config.yaml
image_size: 64
crop_scale_min: 1
vocab_size: 25
encoder_norm: "batchnorm"
epochs: 12.9
decay_fraction: 0.2
Rows from block 8 of the image encoder of a small contrastive image-text model, named by matrix and row number. Rows with one number belong to one channel. Each number is 500 + 25 x the weight over its row's rms, rounded and kept within 0 to 999. All counts start at 0. Numbers have three digits each.
After each channel's rows are labels from the 100 images, of 14848, where the channel reaches its highest value: "responds to" is what is common among them. Only what is clearly more common there than usual is listed. The data: simulated grey scan slices of phantoms with and without marks.
# convs1: first pointwise conv (encoder.blocks.8.convs.1.weight, 384x224x1x1), inputs 150-223
# convs3: second pointwise conv (encoder.blocks.8.convs.3.weight, 384x384x1x1, transposed), outputs 154-230

convs1.51:516489479451521524538485523462511485540509444500484506504518442538497499481509505529531483495474481463515514452509496518518530487489506516491514472493476479508471498532483466493503476509429501502465532544505497504532504452
convs3.51:469497511508498486498475508490511506517490516509542520491477526456488517493476521498475533517470516508494498514448526466511495492422499482502518476492498492500493593496509479504525541483509445495492492519510489502492490464488510501
responds to: side: left half; belly; dark spot; finding: crack in bone

convs1.109:452493542505463457496512495549507491489498530534498505517487529507548487506521527516515443479530524504531530526504490489494485499461494474533491540527499487488467509466543511501483534504560536482505474550468447516480503513
convs3.109:492498474476496485493564489519470425469509512504474497478541510518505511496548528484487505474478524498525508501545482483508522524481496508503479489510494493532499449487494479470484496527518492496473509471489533523522565546525495499
responds to: belly

convs1.105:490519500515438478500510507544507492503478508506538522486500473502523491476500546526479516505488518506533564469514521529536523549482462484495519455458511478474511465539504482487495463499519492468490469485513491505495484519
convs3.105:519479465504492483489517488531504476477549540480474521482510483516484489462495499455479489499489528497484492482507494536556558516499474492494479510487491470475496445505504473449480498515516456498449517536479481532489496501471473482
responds to: side: left half; bright spot; several spots

convs1.306:532487505536445516476537519524483471561457489508486528503508498485483480478494496507500517538544489542487505511425537517450514513481546527501520466522519494520531470515550478515520503468482501510502506520545495485491461512
convs3.306:483509516540549497478509460539486509515508516524551490506462519497497532571519514475518469510534494550479531535499522508509518513501578508492489508484478506481519493505545522508495503498504492505502502508541504504511505466465519517
responds to: side: left half; belly; crack in bone

convs1.245:486472522504464470508550525495575464528456491482513538508476505518535440506466512533485530496498436517463499533504508524518500502467540502527506523490487520514523475550504527516495477466434518495512454510477467540509545481
convs3.245:510484502432486479550455455514527491504466480481468490482537482493478467528485481507468503480481486478461459512493516507509472488467434469513509453452531530478506512485489490451528525486466470472471476511491470498485503482490475476
responds to: ring

convs1.32:465493505500466525503524466543497500528512588489477532485515539544472503516491513524494478522504470518471517491502503511516498510504492495507489559480523510501488463468463498554525526441487521504546513482520486505485482486
convs3.32:493498518501534547511477464501492564510514498520558497537486462501501475478538477528514514475508503495485517504527532519536507443482527489497512491533505553526475554509510519514480516479443464501466525525495495510534513515525518525
responds to: dark spot; side: left half; belly

convs1.347:496536515497487441519530484535494529490527510514535522490478503482483531525520518525499498539526486515515511480509473511506466512457458508520477481467495498478504466544572486500500552498542493479507524482507539467478481494
convs3.347:502477512483491522518524482514500535513497522484466513526528531506477536507486485508485505487466523492461506515475458499522535552478464502508484479459506456498475477508467497515486518474519471483501547511495496522508501485461479483
responds to: belly

convs1.244:492473481499498512475543526500511454490489509486448508517488490489470535460520547554520519522449441482504532469485492530507512537535503462520517481492448484512478499530511504499484457504472472516504541521523463505525490475
convs3.244:505471530446519510509475445535511489486488516473512488468476492540494505475507471483504526494533502494485505513485522527530539524524503508526509514506463497512493489513448507478531520488498499479480524511504484477506498493500471483
responds to: bright spot

convs1.228:503544529544511492499535501516487470525526466493475465518524495477491469505488518547493519486503476522507480537506464534498487506444486528505499517490526457480473498524567514529506534462544455497559474488515462463503496467
convs3.228:529482461514515533532521497513518533506450473486458516555522494459481498509463510467589494504490444472458492518471487522516494512484500485534497528496500504534456487481468547543470518457475528521530495502485545473538481495519484489
responds to: side: left half; belly; crack in bone; finding: bright spot

convs1.4:524482472517471566497507550498496492501511510497515481468532471508500532496493494478496489496491498476525510457498493542515494536473509498516492531483509489502483483552492530463531463473457521513558566495504508489555503520
convs3.4:503519518532512491470557496476506494528535473510486464509521532527523537491509503473536484507518469505491489529503481531484509481501502525485524503519459480472517464490481507531498569518535532524508487474511479485494498501452506523
responds to: crack in bone; side: left half

convs1.62:490502481559501507534512499460509463506479516471474483487497493491487442447494459504519501500489529479480501536497511486476512518467518472487472524539473482486495516513558492481536494502453502524526466493525478475529514481
convs3.62:462479511541492487443497501499502485502507436486482504482567496513475499512503498506499516511509482480465465509513490491456496454475454493518502485479507461502481528499483534516510528463489515452468501455494472534503516458521499483
responds to: side: left half; dark spot

convs1.123:485469523490504458547494490534490486479497481538492505491478548519490491491499505508499443500493493548515491509533505515484513484472470475500509531494514527479493476484535482517528488491555514470500494545526513488496539523
convs3.123:514488504465488488468552492501509496501475509492469507489496480508487490536498516520475497447480521537474533494515492483480550506475461499468516476513510467510462472488431493519507503522492511491504535516472518547526494497494488497
responds to: belly

convs1.220:460505531498479463488502475526508496507496529537487510520506542489538486509521523495520456484514521502523533499499490502498506491482495478498500520490511477493480501464582523515500532491558518472495492543502450515478505510
convs3.220:501505517550522502484452536507520585514507507498523511521489509498496503496459493511499520535525491519486500494461519514490510501508499511492516500507509494469498518499511502551495509484492482519523499519504446507472438471463509504
responds to: chest

convs1.282:536512552504558513477506510495448519530505507487501478497562515530491511493498506503536475482488459540524482522514457514494489493482475508489512513505495481468468508514534498516528507460507469494575516546513533443477521480
convs3.282:481503477509503508482500515519508510480526486502500497458433528530502523513494525507441507507503497499494480496495488448493509512453513459405499483520506489477509495490517471483516505484498498512493514516522516526468484512533497500
responds to: crack in bone; limb

convs1.219:543513445524513526466480513496487499501500498513520470454502472496508521488507496470510484511511476485506459482478512525465475510482499496471458493507467512513493530550494491501558503469473537519545523471518506495546530538
convs3.219:559518487540496488465534468461491497502515487542462500496523493545519494501537508477529480475522457521502503522549533506498530489505466468503481463507458511499471505530467536525514516525462541500503492490483511487481467512504544545
responds to: crack in bone; chest

convs1.98:474499507522501497530481461490479535459480485530488517502481511496524490501485488457507442528522443519494533512486501480498469491475493493511533525516511497497496536510500471483454516505480498504513523505514498489518460503
convs3.98:503510524546489513466480481480506509526536458500475522493498508514513512587530485512491484503498508483464471496505528497468487500530496503509493553501463518490487488517504506508495510512504548508501440522516480473476470484526495495
responds to: limb; side: left half

convs1.108:509451462507488548502500456494502496595491492500479530525528480484467494514496487511512526504480481487528530454506486505552509507515530514504497490494477487478488482539506497500513471502476507492561491507516505478560499518
convs3.108:498453496529469496502503500490556499531498503454518501513482510461453507478504486488482504516464512489466472495496498488506479517465498467470511489480493505489509528489519456508529471498509453516467473495523502463507508487498467453
responds to: side: left half; crack in bone; bright spot

convs1.95:540495463516505544499477517487492519503495518494507490437493501505507527492514471494489471522498500474512494455480561512477493523490502498494467492518482549517507534525502494497523480476426499508535519469533493538532549566
convs3.95:474472487498507517538488508539530508508498504471485495488489456441470458545438519471519509532517536492466497484416484487505506526525506505498504519492534470470487490487520449482488476480474515530517499520525509535516510473488464464
responds to: crack in bone; chest

convs1.349:516519509515528494506518498534482495464502525512509502473484516508474447499482504471457464506509440568507497536473493480460475519475481492516510507530495502503486503523518514487480553486546507489506515498551467519489478525
convs3.349:489504530532519507493476529516511513531487534507518494494509549487510554471473531467531517507533521499519515513477495509545487497495534507505531511482523481512555495477565493494507514510538481483506479510493500538498528512489512507
responds to: chest

convs1.232:489547489500493481492499456533497494506514528491529508515517477507478507486520493528506490527471530503488455528495473496480497491496471469520525478512489524480485502480514469492479564482513479492529500396514507479512493518
convs3.232:523488459586549536496460492499497475511468477519515499507506490506476480512540483459500502517537511501487523492516469518526470505512507481535491557533537492500505507449548485501529475519489526497484430459515516526507478469497509513
responds to: dark spot; side: left half

convs1.103:479474510481482517501481433476503499504489511514565491492498504497489528533494463520507492494476482501509414513522525493490525496492479520493489506534538553488450490499512487490509528488515508519479529529513491514496523518
convs3.103:565509525519524480511506523512512504504525480515513496480561487534509474473480511494510484454525511511515519505513485508513479509523520487477514426514522514542476501506497492513526512490555452477492533495469522506532452513452453521
responds to: bright spot

convs1.254:481513534509487488467519543512499495557481527524535512447514504485460482496516496493460558492473460493442536501469507485508492512534513512505501498512497525441471537488526535526553492505491504523503495482521499520486546547
convs3.254:490490469498467503494494493483491496479508469497495534463486492505499489476464481536480488483470465429497465480498457505519484462487475458491478496466476502487481483502490504530458497500497475472458496472449495489484464507487491499
responds to: side: left half; bright spot

convs1.204:533543512486511536496494489512469534527522483478523499488550497509504536507512481484494452517495435517539488506506515540513520477477454519474501494497487494485466534537522487506553520462467490476555521536491538486515506476
convs3.204:515493529520523508477494498543499488498510487476514485503470503510494501511500495496405494539487505488492475485471486464510510508462516499444505486493495484485531480500548475477504474514485490543513516558550493527513503483490473483
responds to: crack in bone; side: left half; belly

convs1.169:480504509485469496469524477519507504502499528492514501487485512488446497504499476511493532507509460497513522442500514524491497485523491485504521499442499521538479562526472504481466519473494494527521505498518489501519499490
convs3.169:458490458517484496535498494497505518491422507478487492475405491456485497493510455544540480489553511487505505489501534466493401488530467476500484506501497443482515502506478540511467503494506458506489485528524508501534519519551482480
responds to: ring

convs1.81:481489483502505505505523441490507493498499518467549496510520502459515502514511388501498487483472513474477540492482501485483532520487504497535480427496550492528530503513551484494508484528515532544483511531503473516530515604
convs3.81:528526483518545496490501476506502506477494482521497511479499522516533529473540508512488528511523460508528476504567521477474485520543535494511481484529473526514503503484511484509482500531514503497468506500515517449465469550538516527
responds to: crack in bone; chest

convs1.321:502512511519494467470504483512509514466484461518463516496510494466558479514494512506437505490524502491553533540483486551503503476443482514515474472510482467480483531550509480514548540462496518503503489496490496503535452498
convs3.321:551508483511512483529483521441523501493495495519486476526496477503510477508527508468466520487523488492482537495502515499431487485525514517487505502527495503505521541530504498476555498517490521504574460524512503471517541491502522517
responds to: limb

convs1.0:505513479547530514493546514492489502491441551514526518434470478483511508501456493508485445511513517543499486527482550473430485504471456510502485491500452490503502544519493480505493503506497517451523515496528497512533495461
convs3.0:498513572495513509463519513529516455548549477510496510501462518508506513492484542518563517525461524511507484535505496480529538488474487509469547482509499519499501495555548477496506513501545467525496512470507511540513491509476506509
responds to: limb; crack in bone; side: right half

convs1.351:477490509508475467481517494553489498489486517513544507508461490511529478509487506525496516502496512505531516504482522498491503538484532491481529487473516463471526489526522495460529464515559510492508459519503453517527487557
convs3.351:513506506501500512504542475508520505505503562502471515498501504494499514470510476482472479517499530498498511503497483485541534524514501501482476570495524479456489462503514440448443533492517465498448531506514514525466490509443493498
responds to: limb; side: right half

convs1.350:477528539504468491477515512521501504535502526476488474520529525496516504503494520483511464498519468508551518508486447513523523494475499511536506507521496456459467507505561503508513529447537486507555458532484499456505498508
convs3.350:529511501523534512505509535446513522508514502506493506549472498474490489510483511477626512498538468512484537475448530545504509472503476495508533491513513490481477499499503510521484505519493503545533468507497468465495436459450512503
responds to: limb; side: right half

convs1.37:494536523435479508503507458472521522510506485508502525497510489467487513523508521547504479484498492523492431521505483511502504495489453512512498521476531502444462499502490516509459525475516509518500519482510481486474497521
convs3.37:486499480502518506526493506483513474525441523500502498497491454517492464462457502485507487503470485480506518506499496486517470460464474497512528555465482482541497487455532544471493513486484500416477495472468522500528536516526520512
responds to: ring

convs1.56:476523469512505524488507473496524505482446518494518480521491502507484478522459383496515490493498524505480491488478486494451504490478539492510532462526518478526504471530516473510493480536477510509476507505526511494546505542
convs3.56:478478475481469517530465466471495490492503529474527494503466482518477477513476469493492455485447524519441541531509483517511524482443497490481484515445455479503498513488464535483506505477530489490533478532517479530523518453449469469
responds to: ring

convs1.18:513552514503479430524527475578491488507514540483521500514500491444494530494507467512457509498515498527515481503459506551478475528466464517512486494483490516496500482513537502511515538510563473493504504456522531447509519473
convs3.18:553498502459500483518473485511545496479484511507504498508448493498513471503524501496460504491566486526544521461532528529496501504512478476490502505515467471492507514494495474460489479455497460476479509494503528465462476523495547515
responds to: dark spot; ring

convs1.366:483565500478490517539479476446471492506513457508495462511513500463498485502492517477510521496498436477508532527493489514454497507513509547501471492495474485524474510535549494545506480526488501473457548476485498519494514480
convs3.366:565506497513509502490540466523469534494506456498473505519541506530511490509502511490521490507524477498490486522471472482477504489527491516500491499520535495512497459510503503539470466466506523565523459494507494489501497538454486497
responds to: dark spot; side: left half; belly